From a checkpoint of a small self-supervised image encoder: arch swin, norm rmsnorm.
Rows from block 2 of a small self-supervised image encoder, named by matrix and row number. Rows with one number belong to one neuron. Each number is 500 + 40 x the weight over its row's rms, rounded and kept within 0 to 999. All counts start at 0. Numbers have three digits each.
After each neuron's rows are labels from the 100 images, of 14848, where the neuron reaches its highest value: "colour at peak" is the nearest of a few named colours to the mean colour under the peak. Only what is clearly more common there than usual is listed. The data: pen-drawn characters of a made-up script with 800 signs.
# fc1: MLP up (model.blocks.2.mlp.fc1.weight, 512x128), inputs 0-127
# fc2: MLP down (model.blocks.2.mlp.fc2.weight, 128x512, transposed), outputs 0-127

fc1.24:562530512499571470516565405479530546490462591497504484540460499444473480473512522515491531531503484465544473437606497526443505486496535535490479441514468542482501556483549575463501498456495491436538462508553498467443489434543471463562496471544498502479475434502479538422512505559547530552464460512528496486474508545501532569565428488448519488514485431501543532507595536508590519448478
fc2.24:429472531432471484539551561443464456548510403500439447474553504479487477513491547505493501541531515518501514638441451562457496560531504527531492512454538478563461484430482458489457488486538486487575483466528509463547488515532458427559507448460504445538463503471482500494532506484491446468499525543531516481419470484426505430477521513544495526545509551453415542492517412519503502522506
colour at peak: white

fc1.95:492471538512500531420502510427555475606516562519414474550507478474450466547512492457491544482486479568496547509491520530483476470452551475524448452490483541440421577479523536474540471446474511445504509523473503541501538517480510475529505482591595496444521477509421493477450514532498455472485446549549485482527443496539485537546491491484512423453461580448538484562505475549533543555553
fc2.95:571459495487540481468509470503472499508413446507536543524487475459512529483478496589505444534477517478494432542469497535521556527529521545491574588500485517517583479523459456517473478495434488555462443531510537504476440553534494505461474476459489545501428501550508619563444434505464554554436463522445544535485474489488573530453605508537460513548525461532510506454506507509475517472450
colour at peak: white

fc1.290:503493548517520460486511446497526566534492489525482420546426544434490454460458480526456504443523491547548442473486552561529490510507562514468465535483466555491486511538488513557525548469524516502553449471506506493475511437409510486537442483587538506557529507534501431402477559479549489531535506430554540477524546533447624584512522533441507462495464484472487492504468511532436496476479
fc2.290:470408478491487551513480519492564499453534510438486482405435532516487467489528461559473486442526468491494506553491562461528456502520458562463513479460394518468495528466537524526540502470489491512539519558491488457449498584451516517536508555513482465583496472521562471479486483517523500505584412481549497416480531523464429538489442491497506510509531469462356488492512508433526466517529
colour at peak: white

fc1.424:494573478478474537443560516488453538528458429611478493510460466503534475403547450455462523533526571570592494480520501434543513525555474479502528540507571483528482462493488480529437494475520460547542468442436497482457520498406503504498534549470471473431558490512486518532506529543499472494502500431492480499483514442440561502530476537535459547540515493515441471543531532566427556471511
fc2.424:481460563455492527451540522521464542418500511437484552553520459542534488474464535571492512542597476504467500535502454528466501512554516557511528545492482467525554488501528454454522480507508426496534529477546479476513561583507539474488502490515517564491413539492503409448484448499534562586507502531434528516454475462430492518446462434541479563518544480454445425457474487511530548443534
colour at peak: grey

fc1.201:513523549528424407517464503505516542503525515508501501515420455502454492484561510501433498532478503489511525475553555518505470485479550476516524494574439540522530499450446447466483509396501488507514475507443553522395449504495484538580423511471490516440594499524440527500505564549493520418570461511435440464518529530465548499476558551463557462465508498497581516503484471488482514438505
fc2.201:516523482526482490554478505601459501544472439432542546495462522546497562518447508568513448478544546540446457542488523520491532516478502524490532531408516490540501430520458544483592472480483538517496441465564400497489519575523490479539462445483441440487484536464524513453474518494478498532452475523516496591476485535576495510533534495518532426458509541532560445446479514590496541457477
colour at peak: grey

fc1.493:482504479517543423454515462513545501476447547507544495519467457483449585517510514425478422457509476497578443449450511496556512491526515613472524491550563617491615508463439478490473458517440527480481503483512494506516506476480491537491487455495482594520462513538545500444548543514474518591478524498473548561564449565467543527481494500477525492561442505523503506507533465507470497471470
fc2.493:524506545522492547546489513496484503416531463507497455458498518571456470478491515521465500552496522560448478504502484453454491463464466499601427575485425465570478544542535516540501514435519426530490499445491526472509511463472549459584459475500528477503465538521447517498490504490428427385473491454524514538573533550527477506548454423466488506486546503489520474427523465575506507553569
colour at peak: white

fc1.151:462480529463485469446479505505484587588487568488464462528496444450454474519464516513464509474541489523560526504463560505535523570479533485440410510477555499498507545452538513489538510452479544466556510540470503542474593457515493456464523514627513496502437522531472519412473466530551498500446498514590503535487475519560545580536521484519467458484440541432542432494533495525523468509462
fc2.151:557517507494521501542448438475511511558528510552468513562506492503506482471448443601514471468490552514532460465529529476514521458588549572436542497528485550474549477498437560489503464456484520513518421542462523499436463595512447525502504562381517486564434484541541541566488549462426532509473464511442503520539504505466502463498563505521556502533516437524462488512467502467457536456530
colour at peak: grey

fc1.430:460598541502556544516518531504517520549489554463508467499505452535418577539439479512557438552493441491540520450507497494431507475537480514449460483531468481453517509448502540446464507490576472525499418481512497461511518455540526476560513469517511590456471484527490560416506565476541432546563500504588496469508437526480456487478517497452517555523495511511424482434455446545480552494463
fc2.430:474462444520515493564519451428497449465553451554464504505501538443524473530562447540495558530508480606466490478504482516541489527452476514550569535521454477515414529526519448513574559546481447515559550458511517479549470495503550531450504463432475467514507596455575451484574462448451517407493492458496569509517498521471518512502464477478510515520487516503496549536560521528548568502458
colour at peak: grey

fc1.490:467528526500545545467618434527546483519488497421568468479492534541470510515544468474523459469525498508514433446536476530476451407556506518531522477524546473506463501511506488545482557467530481537477438417549462450538462467477535532566518469482475518510520495482538439431471593484510466520574489485495481433497539544454479457460429546399546522503502526534420507495453494542496543468488
fc2.490:535426471437436547563438454481519526522471500575506504486490511512533507446487469566473473486500549536528523480446507477493545513493559519480574524504461531513533555543440490422519484457456504510536514556415531548394520548497471502451484533421516527566443522516554573594516498535460571497505474475457540495520505507527496494554598448569527515541484487557484540535487529498490482517532
colour at peak: grey

fc1.507:533562594531509439517567432522527542485474534553482494552482482415520443488492554470425486466499479486528385473480483538513471471480549591479481539490522577482489440533389477501504535443461544422498501482501461505492423542437478535476476500489508533535494550533497499504518504489490505500538526544450559566521475482508529495519492567461528477496517451474465575498566515546499499575543
fc2.507:506556498514471509517519450497520447481488480452535523420499556530521477526487533508458485467525488498489530570536467552483452477532458454500474498551415554517480471481538505544510478490542441548504538444603541531433564607474465474555470473485530452426448527446525504477494427520486532519525503466479560538555573615462492554450419515475489506526539514467513455503547458453485498540516
colour at peak: grey

fc1.101:503554509475461543513527498478449552496390538551414434535440462507492505488525527523463536517530560501609484498556532497450470506590521439429494408553511461472484535478505506449455511500539538544484513449521509585482542507495487514502483523468461518423521491544488544499542583507507565462531528516551442520502525517535586530579494504550451486489464479493511439541512484513456454480514
fc2.101:482519538479477522450378466459490592507559552516507507551559581544560514494472449554503563492481515485513535513473571519535487444531462492478552465509559463493490491515466481497503485523470551530487525525447533424471542443489542482426466538505442529523535534525552509454528463521536536491520551418508477511535525469449461474472501418560593553495527430511489471483467482454491528409504
colour at peak: grey

fc1.221:538449499508525493525496493506496472563474469489495456494480579518433491493460453526507472496477507495530486516467521481402508450487448605539545517544504513575537478517446435539402454556528556588489478520520575478534532572484549475462558515454495546508480484459487479482544511516423485413548457444580508527517449574485527490506465537512493412520442478454507513529543446506486510525499
fc2.221:571489503481508500496449497590445437490484516398495479450528447533435459512456514506513419512435462466472452503469483541413496476498482483525493553521498551528579470502499449448401436501503554516478441459516509542556541556528427468540536527478489544490501494503450477484487465576473524430496457529528545504522447521484552478519476527544445531498518485524523450456435505583493472569477
colour at peak: black

fc1.495:445521507461540537462528477532425505518433452495495485457548577501485482503527472446499483473471479490568491562488573520500491455440546476547462517463489483488478624515465553453446481471512520488478577516440527537453582427452455525505417504527494535467519403511453465471499517513474465426454446563548479545470510489452462466483551489481496448542452511556515527453461470482490466457468
fc2.495:506544454545442471501533530545461545479557483500526499474478448478589522551498474531520525534506535517447476542461452523586503510435448457567541532474523473541481497543523503551538560540516514553532534505526475499548462504543437499386535517516472503517512558472511474499427455471549468556436457466474570525445529481494572497489497521455518506500579487466551514571616478433528480495481
colour at peak: white

fc1.414:582426505531524429497523444391508546485454587504526469531452407480550530449519516475523464493427479550540481509470566494556504452446507513514458428516460565495529495515515486473524505447520562499478490483446465517511486417475487593491509467553448458509545517506467504532485542399495539517510539529548501508536470548527510501491515561460515515554405519536536554488514519493440512527498
fc2.414:474456495514439492506518549525557467465549496495476534450462488547458503509531409522510571565571492456470513491451511545405526471510454446492465482504464435525505493523474545562590527554562431517471498512533493456551495487445617503510536494498548502471531573483539518485533496508520505455529480525505453426510477447471485461504504439486501570442487476572502413518505431484566511466532
colour at peak: grey

fc1.328:501473503504561490499499516441516498486454535430480429496521585445441533505471495443494472522462506471492579456525521528470500464479493569461498481559493510511560520510452450542457536504543477501468552518459575499468422493469513528475519490473524560463500446520530478457462512594427534513488459502533480488495517456449594488509517449377489514615449535489458456515572501463521560505540
fc2.328:558565524512535486527493487500434439512513476491471578607502486506409520556507543494513518466506488474462462534522467495504539449554476538506442492485509462496536577498584556419503470513503521398554477517507498536502542555494487513554523521511487519534433511505459516482515470513479528459407488497497551499455515549464518486428502450585533481551547521500572600488498533510416557471496
colour at peak: black

fc1.249:457525528506457511436527487480516506506479554503460467551502477424464504481481491535493505465563539473548412536450495556490486398509518438504459499479505532510471564478498580492506515459445497486547370522535508505458493493426476458520403503481561512462513505576503534420512575521523548474516498483468521462479469619464487518515485517421552489482528476505507526535507420506457514500558
fc2.249:482417522518443525520489583524520532521563463401503550502496518549483466467519456542492539467532557478485459558481523502551462498500451570536492502588442504535440555507574506521566542465549474494461541535472495473556458502523541524431543544469479534510546543444494526432501411429540468472576472451516461509530568474494540512442494454466526529455512475500474477464445493450480474516544
colour at peak: white